{
  "model": "self-supervised image encoder",
  "image_size": 32,
  "crop_scale_min": 0.2,
  "horizontal_flip": true,
  "mlp_ratio": 4,
  "expert_mlp_ratio": 0.25,
  "experts_per_token": 1,
  "conv_stem": false,
  "layers": 8,
  "projector_hidden": 1024,
  "target_momentum": 0.996,
  "max_steps": 12400,
  "decay_fraction": 0.4
}
Rows from block 5 of a small self-supervised image encoder, named by matrix and row number. Rows with one number within an expert belong to one neuron, the router's apart. Each number is 128 + 32 x the weight over its row's rms, rounded and kept within 0 to 255. All counts start at 0. Numbers have three digits each.
Before each expert's rows are labels from the 100 images, of 14848, where the router gives the expert most weight on average: "colour at peak" is the nearest of a few named colours to the mean colour under the peak; "peak on" is the class under the peak. Only what is clearly more common there than usual is listed. The data: made-up road signs on poles. In brackets: how many of the 100.
# router: router (model.blocks.5.mlp.router.weight, 32x256), inputs 208-255
# up: expert up (model.blocks.5.mlp.up, 32x64x256), inputs 208-255
# down: expert down (model.blocks.5.mlp.down, 32x256x64, transposed), outputs 208-255

# expert 6
colour at peak: orange (33)
peak on: face (100)
router.6:112124130074137141179068123093082111158113104107127168103100144193135143160102110121123102141145136099136187050167126129132075109107116108158107
up.0:112120156137107137118137165165108176147093122089116132096096175128059136088151143101145135134165124153059088145035159151114123133182153093139178
down.0:148127153045105152112098110101168149091160103132099126107104105142143081136126109150124135067098118116119141145191150186140111152136174070162145
up.1:109155114172167159133182107107089174096143108151148138171168164129168164151108104123102166155158120157081080097107181112110093064124159104075148
down.1:118152132135154114226116154158146106193109142111152153123151154124128130109074131115125103193121109160145130116149097109207150123119105144146142
up.2:142087117164149089081114071096123103086121155149072106109089122144129129102124125150127140134132090173167138167156179152138155116116129113102113
down.2:103182141082174132100155126124070158092177123133115133035117148056116149108115129187153051073125093152134124133099120159113144091102126132138167
up.3:079064086097094077162134107133077111155128127082110121186114125176096085057143105109126100096134069149145123108133141153118146174188162113115156
down.3:154112150116101069168106163125120081145110141139138114182093109122130101139133088135069127090128095117108133103174133148075141178129151083140138
up.4:154073124123105040103085129136112059129089128087119071153140154091087090135119101108088114132136145140095149160130144101158130190097069116167129
down.4:102088125180132095147100094163124139171126156110157104121137149112133135118105113144118214071128139099090106210127052139099170147108151105114132
up.5:181141136117120084139074088152085146116102150134156114194136138134130110098104204155132125145143115132139112118137140111113074124104110218082142
down.5:141126114124084132116112137097185095150108137104183171177159197180138145113081117098163120124130162082111145102145136104088154091118090210099138
up.6:145107213117144154161110156121122190159136102176120128068140141141097137144121162086169116087114171119051142142108132167118126126116094144110143
down.6:155101134029075171101144158068133124162127120177132147085133087141143090119142107123137123122091080145109152131126191153073096156152144101112090
up.7:116170129093105106176104095147081100145142112145175140090135157161139112156110112119049074136115158115200142082158143091132069077150113111162106
down.7:141156131169128155200140161106127123076127146097191175160133103100146148080083113137143089148115108175183109103142100144121179124143146084119102
up.8:167121130075106106070135105078109086099126156116074122105120147122091155106165133131102139148105082143141155132141148164146115112116106142162110
down.8:144149128175176120053127107144113123083111136143114125075118131093153153106123144183091181158144067158113120128163109155126136146110168142097168
up.9:150117129086128130094152140137147094098163172171130084110113142140073115129188162160119122088095105144123121170123122122122150147149104137059144
down.9:116105077190172129099135106131232148121163138093061141217152111148124128124179102119155166138107154123139107109097126055130146130203123099102092
up.10:137132166143115114129102115133143091096106137127088118209100106132131134137123123189159186093149136160063141127154128089091122099150206130132163
down.10:136126122125130148194131131112067119130123173152089154107140138176135108194113041096128176146142091149114152140088084141129182157109107131177120
up.11:180133143071103102053135108110117086096140154105085127099124141108108144087153128120115139151110071162166161144140162172124125114118097159168116
down.11:142146147184161136063136096154123109083096123130127126101116117112160125105131158177091167137164078135114132140183135168129135160113154138079160
up.12:124117162198062150113117125137185129148147134104130149166173128135183108143098192146100118116083104137116107146122169109115088154125152150147188
down.12:122128168128134160104115124083047096125089150105117121144083163129088131188133123174086132221149158099136172163118094109096127137152126108094121
up.13:143135131097089051148065126179097135168103171144134135110116130124168130115101136147130129129130122102148129178141163142134139138107132151109139
down.13:154150169138146140147120162129144116137108139150253172151138135104113117078086142128129136153140145102136112140162149099132163079124114164120167
up.14:123136185142190130124107094164062156119166087188098114074151131139221153118118162112056136151111122092126139098146149077121097062130141131139064
down.14:143137117049148164165171153082156105127114122150169162114162105117143148112060101117157107109124139163183073094078144093123118080126123126095088
up.15:164115118089110118066143091083123109098133167106083131110131129100108153088142124125111136135123087164158168134154153157128116111110110138176115
down.15:152139141173177115043135109130119120086096127147121113085102125082185142110097145199094179164141073121112122136141123144128130148115174146105156
up.16:102083100085126085126120143134119093180129140157097081121129089156104046030159076107143105147073066153136155116126167170154113106170134153111135
down.16:158139146034125111128127122166105096133118134143142129152093106108135105144147062150086174095108072143106127099159142120115138188125144075168151
up.17:157126133106129104137081088183077125149112090163164129158119048130144138119088235185076146171126159069154139088123148173109064064110099129125098
down.17:106156081127115122155128151083143137108124117122115111142179153149104153160191106096163145112107140144108092110133142140159114114147135070146102
up.18:179170186129146088134138092185035146156154107168175123095128136175095148166102115189051113152078107124145099106101089132118111062140131105108123
down.18:155169112124127181172160122109136140083150090099193175163128072125156133139095133112128111126104157160186116089126134104127121093083130113136072
up.19:136087135114151108061137155151165112104140144164098093104077145117129099146185139139150153117126121155124078136111134154124191094147126166048158
down.19:140070153104081125099121095142180135114198193114054144138160155150090113087149097090180134103101172122099113153096104164117138111169125115121136
up.20:164096148108103069046135108113119109093151124098058114089130177098112138117192112143127110138080092138174179143148173160140148078114115152197121
down.20:151168141136184145057130141161144102121129154099173131085084102091138128151101130178083134101155042165119090115139148156112155157089140225143177
up.21:102098120129144153074092121153126155117140133099122109133111126156158151093136165120086196134143157104061129166116115119112134131093145137104109
down.21:130101128122138170096135094044072182117075043139093100124112125148096145165111146142124164134136135113097132144147140097106060138122171072123107
up.22:161115154098115076044122102087100088086163117119082137088107128095112149118149142149089148148112069129159169110136158167113137109122109187166123
down.22:159145126145200172047130124118099122107111066128126158094148100125152130153127140188070173123179070122078091077167127133140134145106144200116151
up.23:142116133122130101084167142160153156140143126123105118189097130127152139127138058140135160124150127169061149128119095105097122112156138154198137
down.23:122094159128160189160083182106111092169087096134092052102160112153134134147036114125099165137135136096111103083140150114138092116121136169132131
up.24:144093149118131037060134126104109135109172108111093145098094114095141138125155117146095145154157067116175173145126166144138127071129136189169144
down.24:140121112121193148048092102113125129103149068107107131110121114141149128175127136169051162111168082106094103089143145138113120125083123230116177
up.25:161137152148193146044152134079152143109150114109094117128078130143110202151178127193111153094173141134091144126087099109113136154127123147191104
down.25:147116123101171157110134097159134077097115063125084081121123079148123118179104113113131155099148131090132109073161192102095037118128096151107139
up.26:133131138117079072167095138202128138169132182142130115121069108114165125106102119153129140141124069114160123167131165136137131168101150121113155
down.26:152170172144142153168113161153128117135108136156225141138133105090123126085074112108133203130122141109127092137154142101152146065116128148128159
up.27:161080153131160098117136096179100102086157126141071109115080149147126164147185110151118109118130110121134144135127169123140130101115160178174151
down.27:123169125099106196152162135135074133127142128177145107029104110072151109150113110153109155101205074108123109131148150108140078122046140176110169
up.28:131155140129135144142134136144100147145165130177143121081216151179173147147095146107070131158102090104140118099124132073126118073143125123116106
down.28:167155126079125152173163125090182138123128099162152171130140105120147146104068139104130110144095150158188088104086138079125133084131128121116104

# expert 21
colour at peak: brown (61)
peak on: backdrop (100)
router.21:144143158116150074101124101109156153124191123127162143081122177118117130102098115192131145112147097126118154129138084114131129165183143166139107
up.0:149171176110114114104111080119092088059120139136100117087150136100153097133146111146117075162122166140106121110126143095128142149160184150124130
down.0:123101175155111159125159140137152094120129097163113171150135109165189101156135146147146198172155119142164073108089116159180129101137138093127116
up.1:132171137093118123143139157132085095103112156084137132119123108104149116071115122154117125142121125175102121126156136087155157130183151175107139
down.1:117105126149100175135093088161164138138153077112089100133128118178164101123127136179094177110076115153146119097110148153111162125147129111185121
up.2:169141123145142083052131171040128059115148097082198127121136117120085135154129162101085120149126090109078153131185150080126133152102139146133161
down.2:153103177131157106162141045048135092111124149139120082097084110143156135155112094148121087180115068136164107139120123141181171145036142188115129
up.3:153100136181141161124089123108157125156139120112150082153146176070074155169159195103172137168107144041084092062106095174098077092130052159100143
down.3:119205224138067113147169143080166115069068164140125157156055131068112097146142156100175069139125160179090187175134098168173178131148112097139154
up.4:188117168144096128104134099131139133081144126078115155156113178109147133168132114116127093139193141124146108052094094146132106127175186124183117
down.4:134145130147095104128114124125215169127143116107091156114135090093068084112138198135158124156134123170139152145172145126173137146110091069158096
up.5:150125143100104091118181136138174127113186136118173153130157179085138143137138159166126085117135085185127145106137128162125140170144169121130124
down.5:086177154145090089098114153036174178087083135109154137118055118111133174137165139053170115155076167137134169168120134103134125151171114115120124
up.6:139128146118099121171127122107122158115144134124107101102095149148132131136114125165119162108068097149106103131135112109126144086177128148164145
down.6:156109145135111200107133088175128146113107082164105104129144134130166104097104129179145084115118117153101139066100180188092174148105149115157121
up.7:135118138111114105115162117180184143123169121120127200093165152099131118153141159146102092148131105136168138124153148189165122181139139124104116
down.7:100142159098116065074141167015145121110124141099178112159097156164114199149180128093136131153127136171180145158113092089122123103121113117131159
up.8:122164128085069161146125141074091126085125126156122130140089158110169199129147154155079124097149089121157106117131117137149182097089163143148142
down.8:133052106149103157145154100230197123110165134153116136117171113157136080127104123174150094119112115147168105099121137164112151165131103086097079
up.9:111115088150112120093118100094089129105151166117106152127100153110137104140137139136117155204147145083082151086123146181164142146099143078115121
down.9:102149105115093132128158158129127158112093121113151101128117135116114154083141049099159134132124139112036135108119140152112122148116180164112121
up.10:160142118104119097085167163075118102191141066136144106095157113209147079105120140106109142086125077138103124142143127109114124088087174091214134
down.10:116196141135095087087125162045092165075133119106148095073126104092144131107122152138097154119122118121116156168158183129129161161126179147138127
up.11:120135126167039117129176097112151156119065156134152095125122163113155094112185130099164087160107155103070191061166179168144157142143146125119160
down.11:112177152152128149161182149125117162100158158113127177074084177050137137107102076093189123128124110158048174111133096116114166133104126144127159
up.12:119134049163087162131151098104137079155114155075134147182133156140155100139159088071134133163153127128138141061120161148139111159125138104126138
down.12:160173116097084137129145161152122130162135133159106127113139142111195138078099078108193126123110083121080145067145184121150130100096181166089144
up.13:155123106166154145079133130115125100152111119094081118157170124099097091152171159123105150130169125108104107121153147147183139168078082135158137
down.13:075185152162152106112127103065098107084158115153159137115080126167106164138128127171125135139126148087190179161148111105152151134143134142172120
up.14:076200118151143141126069137057145148080133157109135111100060154088072125128053088141153170133099172104072153129123080092151123140124096141139172
down.14:223118188151139140136092130192119120143112117164120165123125117135114125119113155165091099112072095114174138101108146148168214171113103130127130
up.15:047100095131142145210125158153115151155125136143125147100142078103112132092095110110201085135114110091092134119123128116125144170089077117139127
down.15:139056112110149176108092125124136095171109152107107116173156119158134174159114099109102082084108116125131165112129133163092154136093139191147189
up.16:155140104141080142165137152138099150131130142142110066174155176157155142176151154098066099094144147156123107117114163104122110107108206123219146
down.16:086087105142162139127106141137170138160126121103116071158173090142057098146064172137133160064128141130098079103176165135115082101177084106127162
up.17:131148165153148148145097112084143166078139163151161137135069150103115132116126095146136166153077150083071143106134101081138123118172110158120146
down.17:183120182113087152137133082189166121093140112147087152138139126125147061119107163188098080135073119180182118088083170173160190132099100113103149
up.18:112105126053102123125134123121224124134127079097167130129101137184145111124150044131170086096121156153127147149096088149093092093113118109134110
down.18:189137148088155157111137121119156130115099126149105143181107133131115158160086084077159128080110151114063117130134127120112061166123101154085157
up.19:084103079185134148100120125186080077129155075085131142167173109105200146144090090134095135161157096110151160153196154085176156168151176173131091
down.19:108103109129154105166085129174125146176081095138099086140102103127028083094171108152120152163135174079130109112129088151161109142153156102079062
up.20:141149111117085101132159133144132139126191134158155109132151130118128144113124163160067102121099107160103168128148147119114091133126164134123155
down.20:125158156110086114100177169100111088162185136085116071078159143161158134162177104110129125148135136160120124172095131117111110107108122136086188
up.21:148146084070073140069217123101159130130138098120168171115154138117099101185156080131082057186174117140104183166177169104132113119125187119135184
down.21:104096145160158144130178077085085110114058176186145139147076141105137107114116089135160132179146132113075109136107087195149137144145133147103106
up.22:120111149123137096096106103136206154119178111127131149101134147114124131123131145175140119141097131122135148118141107187131133141129139061120114
down.22:155145156065147065087161156033127184083129134144179150143082138122102211154157124089141111117140105197145174126112063078094115104169091141097164
up.23:133102097101045058139151110125185116134144116161156118167138145148110153108191064082172046141103085109127133124118142166128091046093131137134130
down.23:132125125107148173121129166086149117093079140119111102191148097115157181113067102121169123034108142106086154132152163181052124101165131175132211
up.24:095142124148125128132152109174139140113166142138113174104118106092114133120114178182123121140117096115130169122144142167160133156113147115152128
down.24:106117185109154091090117158033112120129149138092112119117126116155129211164160118082098094132071150169174194166119102086099133173140118125160169
up.25:113148132122132147124101156136058078139127144120133118128157110103148107086131122142110128130107119138090119148149144067135115127166163174090143
down.25:142107121167090160136134112191174114112150097147081132140140128173154086125126149181122159114136142141156150084104170163151171133148122127199098
up.26:120191116086092101122131136086127157109167126135175159119155115139141150154119089149114116143114112184120165162201164149134138111103210120151175
down.26:130130166106139117045137146066123121160110111128138112115158104123179115117105131161134117141107125136082160157179197165131164103133183137116177
up.27:133181135113125131123125183135076059132124158107145092130169111125145095081128118127112159146106136150102124136131131058132127130173144205085130
down.27:125117162188092179158135114202152130117133066141090140156131100173149076146132146150130180104131137140169113076078159130131139125173110108171102
up.28:138164151106160111117107120111068108115150139129131108099143137178192107150187016151089088136179164070149138113145107118179126103113145135132122
down.28:144050066134116138123127082154170143151113097119088101115147131192090126148143161131136117088113153104174078106111128109136082131204065079135085

# expert 22
colour at peak: green (40); black (36)
peak on: rim (62)
router.22:134093118141118169109094165045158167144101094121138170140098119158090125087047098154177188084137180136109096172115126092105100120126154128140114
up.2:181122140100090166104118154092131097131137102115165165111120171108130121146120086128095125187136106121106161100179144117186124107157106160220186
down.2:128079093052130101162162159116104132156054208138140145106083122086179205088108121122172143109158084145169102132083113131080129086148175090114133
up.3:141142141139143111110184108080057084055170120129180153136109139097177111126145195172122102100139137166146106156186107114068165129142145120208107
down.3:085126101171146161110111111132152099089091109071125131095133062151104076167173174159087088166146172098148159179118136184118146135090133123167127
up.4:107160137116209121163076122108149141116103090153132108134116165132095089097144127114143051190118122111130128084129112127136134119096100119114115
down.4:119125148135136128049133182093148085167086107092150130133132106132138103117054145068136175146118134083088110120103113139135147122177137113096130
up.5:193146154147181130123186091199128089126108141185101109156120131155116103169173108133151100125108133098173115132123106147129130110110137117152145
down.5:138138118199107124161102137189192150116106125183142089116128129124161125167170119127172141105114181093178119182125150124145085120148116118137080
up.6:142103158082134134145162162149131164130192194127067103094118149135119165107095133072127140060129113169141075127087100114076132151083135144118139
down.6:144136125109117106113137104123147130088136091144155172124114138093123152074140106141177161054130149134104116101161102129152159084108116082068149
up.7:176142152158133168078154101143130166135122143180076132110125129122073133089143069136177166168127124089098146129103173092146140105093110067080120
down.7:124109115067106115094154156065155144139107176151140140136123179143164116145117078129130145104117105161077131112181101110098103129158176086081113
up.8:129114113159101125149219106133108155119183177153113116117093196169153165099064154098152141049111134159166073091117099090085098161132120142168117
down.8:104124121156112099179112125137152178090112063081143153186098137078113179058148155178131120085129177114174111092163083149138170064158115080095126
up.9:143124116158091107147118168156128157144107144140129099148168147101110133146134135121135156104079127083169077118087183110165149080142117137112139
down.9:106115148132147174152137083158111121121165174180112096091152078143137103143144099132162088143108103167116146139110135102166126103119144141162126
up.10:127150086158046136128156141158136186086102171125123124105141165121058104145083110108105144149145129154131152091119151106086078149118097129114192
down.10:130125061099093137116143124150138104093106172063146141116094171087169147110092100095110130100132093110112145095162120143123106174145187085093126
up.11:217151174110106076084182172130118094121093123119114155142093124129090139116105127097134151087203057100222101104165123162130113071149088145126171
down.11:146112199128171127169136096116128169169092187162139125136091136123097159118072188112118085146116137170127124122072102175115156119111101142115133
up.12:130129142184094093184160107188133099150113180118115094176130119156068099088117138131161127110156095115173126103088104084162120099121087169088122
down.12:112125159181130120169092039195111123134154126138127065092106094110140122108139117103108125123071084109102176103124167091176144133098143202117138
up.13:185183178118145181090145157159115117133065116161125111134125140102137146148171148087156152110128123107113154111113139155134183143042113079132134
down.13:100101146123136152152112097094166173159126145168164120139155161144177123158167123114145094085133187140114125164150110175052068113156096102109121
up.14:144163148096149155156165108121120125153137160161091111107174116140164104160146096101113093144174096129155150072125161130128137121086064130103159
down.14:139134098174140146181118150188144146125155097150148093115118094132126076095157143121147076169113171165156179141159127115187097129145106075130056
up.15:126135146128152123154113113132123120148112197132069156090144143188128140132165078120120166125135104122099125064124153133137101131106158115119134
down.15:109088114150157189195135117179062157178143118142082099105154118138131089123152089108134125174127148181172157170152118158152127141127117067144112
up.16:119136158121125109094139090144144184138174152130101082129132091097089132135089136116156123114115100177114100137094160047118148144093121123146116
down.16:086126142123119141119131112147166163098122090108181178135132141136191087120147099161152073109135172073125149142144140142092128117142153113092130
up.17:135145125131134126111126141138076066045126136182153136174111148135081133094177156140145053137138143100115156116161111130150132117075141141073090
down.17:117164172178125166117121146113127096096083145109119156129113099122134061136093178133135078204124155115135165161046087168126173126162043122129138
up.18:174167182094138122131142102116104111140106182156083158068160177171156120132142085094121089137152093111133156066153134134126128161091127085126134
down.18:167150093160144123164123164152079146151121144108118102092134136094119148085178105076119109176128130153159126158160088164168123145121132122149076
up.19:146101155169076097180197132147115182100133113156140119134113170145113101098070170112143113085101158187110104112086132085128099135139128139138157
down.19:113100108125111085140119123119111132066080118037151164134119122083158160015160155185073111106107138091167143094177089162143167077188173057135124
up.20:096142137157167117127084123081144101114085169093131098082140107168130106086157126096151120099127165165128086122117159165108149166095141064131142
down.20:106105109110116076081130140109169111128126144130151118139119101145110153100152138119019179108140060081117170115104108122144135114131179127123121
up.21:102135123122130129221113122150130081154110086117094131127178107156136104132117088127114101184130111067113132114153171069188112098124074159150104
down.21:137183168154126140053161158103144147138097108122222166160113107123094134150095182107108120222101153099107105159091134135168135163137135130137117
up.22:138153158063118093056102172092109120093105091134117061110111130116107173142140116094113123180142136103112109040148124120184131135145097192169117
down.22:101117214170148117162141147114137139093100194136169121160120136067117149095104139171091103099150155143141129176098099128095203103131123083172127
up.23:124125142104141149122121126145098117121152118113128141130114187141107101140065151141148099112099169113158090071116085123115120119151117147139146
down.23:173146153046105171107148095095065068123110101071093181128108134116141133158099118150117150153129088100097093085100124142122136174074135151092126
up.24:159150145106125102151128140125130144149147151152078154066108144143061103114129086137148091130117116159128092118067166094114167129104089080053151
down.24:139117121031126124083130156112141106136074141105175140106152129155191107123109091095113145118132052070080130103152131132124149140117156125106112
up.25:145138168103170132124126048170183140146123111178126077121102128119175187129131146095136106124124095139150071128129167158137171150093143116109113
down.25:101134141124138143154141070154146180122141135165113102102077090123127163127104108098143178177092132085191151105166119066151094150133114117159091
up.26:109135163127069110130092143139133122129131122115110087105148140123170107125142100080047095214122191139126139090151134152160110099127138162127108
down.26:093133138154128128098091159135174171159124125093176128150142112101156165152145135087066145155127136139109127179117105172122123137141118098156087
up.27:154088126125059132113183095088080102106110112145095140094115121064129104138130087122138124141170127206115182087228154132114131112164151104116126
down.27:163118080106120113081123076060120067094126105130094172094082117148119138165136135128136198147163158125112143123135098138161082138132154096135095
up.28:117119099148092118130145144160141153113151126088096141117142173100195084118172155156123115189135159139106142120102115134123159134135150094100138
down.28:138113122106147153109152100148084127094137143096111173122126184122118149098143131126140108178146150150110113177141124176139172148053132048110109
up.29:179087177122108130158158139124141151143124085135142144111122119133129121110113071124163094175123108149088137118129141056168129072067117120127100
down.29:114128134085127121038152125076113117130105122105161159205120108130180150130111171128142107154106136091070147152131130109118123127145165079176148
up.30:158200175123119127087149163171120094153070152137128060149145083066149139114158137082140137098143115101145144045131179180139116109150088113109093
down.30:131171130159144153168189112117138140138115167181190121114171156101093116173110138097159083165139127180083119149090094161096145137115100174147157

# expert 23
colour at peak: brown (60); red (40)
peak on: rim (63)
router.23:147151148055147156101154165074136203118204114147149116074115138103141131128123072108138147121130154162104124191117111133104144113115141112161158
up.2:105118116171144137103115099195103099126097113186123128118137136120151169160129050079091123144144138067135120104161182132137145088082139168155132
down.2:151134123175121130094163097136139182078212049119153159147143129108136130152142169181140117113126101160149082146150113076138124127157139110146117
up.3:141183165107140148170102141218147143122182088106131145128157124169151133181116130119091128123104165113116092128101105077127100112115103118123152
down.3:181137106172142076113103106082092145115157120148193108143137142126100154119102111162139181124121079152111124107130136141140119148187116161120137
up.4:162096142136105121143081049166207079103092140133037134185076158162097152152142189127093084103111125130146110093193168087134119099152122155182114
down.4:123101139098128105186094048145180088163129165122046121098129148124115105147159150129063104134088130139154119101195104071120116118095052115123161
up.5:106135142093194076142124128091167139126140174141143136130122214158116159157143074111105043127150132157139092154147163075117147154104114181057126
down.5:119180130109157112092125118123110139148117206188142118133104099118155133112106076114152152140087081136130119121121141097148164109108143156121161
up.6:086088117117115114127168064246127132099161123138148126151110178170118114074255101110182083142147164125106118157094110162150118157110112126112122
down.6:177183156140150157101083124054113151128167093164114115070149129076092165163117146150117127147114111135106113103154167160172089134130116183140137
up.7:084073091112099072122128145216083084148056130133106124169139128176060089112177103111100094119129059086113132087095130163119100117138147123103124
down.7:094096078109136115157102154149133036121067166096150152160153147180135150143165087140068118147129116085150120086142128154095139152103107161176112
up.8:142052118128084099149159057251187099104134139154055153155094172179120162160135166087129067101118120135169120105158155141122121094124152137098118
down.8:121094144101134110176112106142206068169123160130077122094140144133119132198157136112079124128117136133146124111154121089114132137087054112093133
up.9:178090134132112151075152083138123106108058101114119152118095126111153166173162093133114114164175092070102146088120149186121135114063147190120105
down.9:132138138177123134075165099144139181145154030122145150127149131131111127150118131138187106161157149149128105165122093102168142160149144133104096
up.10:131094079129105117086141123124091109134086147140110155177079106107093075108082140152115144074112061135111102082050112198082105136143164106153107
down.10:116156144207141161132144081171124175113135101146093099128089083126165086084116161118172164156131169112155161149126146129220107136139182067129117
up.11:134208170135127088156125140172131088193069162109178099150141171173106105142164092077136109118141135132086148097146090131140067149133119099096169
down.11:119135130122112176149119151134211050127101163095143184097142108136176072101147130107115088189114113076175177125174095124183145111115146113235122
up.12:091069106142103069154122083255110124125106147114098139163119169157113122144114142109114072134106112138115123131128138146129115161141128087121118
down.12:075087114154107137172104106179169048134086154095086109149114134155136108173145159105058126114109140118155113094124133147103147148115081099104103
up.13:205106131157136109079118128208110109120055123177138132137115089111113159180147115089118088145144103097100121062156193186139167081100166124131105
down.13:142163162195119113128161135136110186108219062124196077130157102130076110129114138118175139126129127117131066174140098078132069160139144098094104
up.14:095144113170113136169147126104129138147140170129119149101157162089132126166127078047115118103134124205140098149167173106133129127141090175087126
down.14:084167112099138085096153138141081152113118152126167189151112108145141090129164076111150096102113114134152146148145156092152204122127093143123170
up.15:081085123134109064147119113255096120126108135091097131169114168183106118122134131122113092144103120124106136125102122144137101174151138096115123
down.15:067089113142130139181103119208168050131090146081093125159118145172124109158161130100070113116114148108158121084099127152097148146126096096105096
up.16:096115117054101102124099108179111126175111114126129130164099088110064089150070122120152123113126086091109091069100145195115062099145160118102123
down.16:107151164192131134139123095177138203147140040109119183110130123065105094117139171133149124103091186086159135202138136137143154112131119103129143
up.17:073058118100115080127069084145119115113132114160109152106122191191132141132154081096120091110140135071114115136081203163118087083111103143095111
down.17:093153146200130101084125110121150163150157137117107116073112147082119097168122118162120092102119111136144110160119175121182150129161117118119137
up.18:105106107159111097131138128255093062108113150117132086178138145169102122123164090131134084143166114106153146138117113134148112151151131090091125
down.18:096081097129078117163107095178144044122101139089085157138119161203131119129183096130084110141126131106126109079110116165085146114096095099113124
up.19:175120115102120144108115118156127127188084113133130148090125073133146140203100078113075169122157084090123103058171192161111121111105150137148124
down.19:115156135127111078141134149171093157114181081129193119152152135133161116113146124111141099130134130110132126147134063100141129104191131126152140
up.20:094098126135165109200143133105126126119114169147148073143109154170125115118117111099158102064074120150164117114099074142128176165125128120089109
down.20:072199081129148124152116129145084132138153185148128086143143168123123124074167087126188113152109086118118127140108147144116110149162112073107152
up.21:082116092086084103138082172227148154127020160152165092122144194168063121105121073087101121130131139116101118096097152120118107179133100114150107
down.21:090087105172093061124094168184174076150031140091174145158127170176109128145157123138039100142127145095149094155116121144101143159124110133169111
up.22:147069119150120108128114069188143068114072141146046161082098180146100119152159120097119089104123114144143135033211158147125166139139123106122118
down.22:134110148112142122140103091134205072161103125137056140096121134105116117172120173128069133119126114119143118113190107130156139110089082149096146
up.23:069098118079131099164074121191158113135100116103139130141172188179096111153186050121106006144125170103110143126131172127173105176102101123153111
down.23:112116141152141076081155133106077128114184110127102152116076163119092119151148115169107138146125048141119153112112109106178164119118146117118182
up.24:107090089061051075130166153144167095176064120133104101150156189166043135126145078125100111117123122148145064085132154132115073139184133087131109
down.24:108104090128134059128104105129180034134060150082116102135136176157125143155139104177065115113124090093154107106147131125085115159127090169198143
up.25:126086154162131095149116126145135083178091128116108071170170093140166134185133174059113126125115053043131136160119127153111130103141120095092112
down.25:104114146092134096188140085188072128117141156116091162148134160088091093105125157115099080135135161075116145105163100146154144111120088048137151
up.26:124056092105117054133144180123157108139143134113119110128132099111046112101159167164071132142123061156132136113072138076139135129171111150097099
down.26:093125100121105139113104120149142148153136187085087194182126091074160093106095166206103138102150114080141129140133130110123138082154130099132102
up.27:115174105151152152148147211133166139133126134108172156115161115099146108156068122144074143098135146142175097128032169117127136144148166142133215
down.27:125141143131119111109105126156101106124066156125113153116040120141157119147186121120092099129112062092123129115163155067173194117083081185176155
up.28:158193081060157140133123108228127132155184108142135158134156097133113099202099106120121088150135154143122121060119125126135088135088108201109120
down.28:137171104110099183089164174132083147142135070145136136078112063118108142174135138137131147147137098092096117127176101156086135137112201130127139
up.29:101072133089128099117113099135126095126096160134096140137101213217071123090146090137107129128140131094148093108076111135097073098152123110067071
down.29:125182090124141184118128130117099141128140152184104122093126154107184186132118085145137179171133104114164116117119162091188093120070122144153097
up.30:079118109097153126192050159130092154141127153159116097111185121134100108126116104147088101156055134143162152103185140103174161133108138153211100
down.30:114140159180153113111091159128101128117113175161141086109129122148136105130204075096124117115073146157098172147138143110133177152126089150117192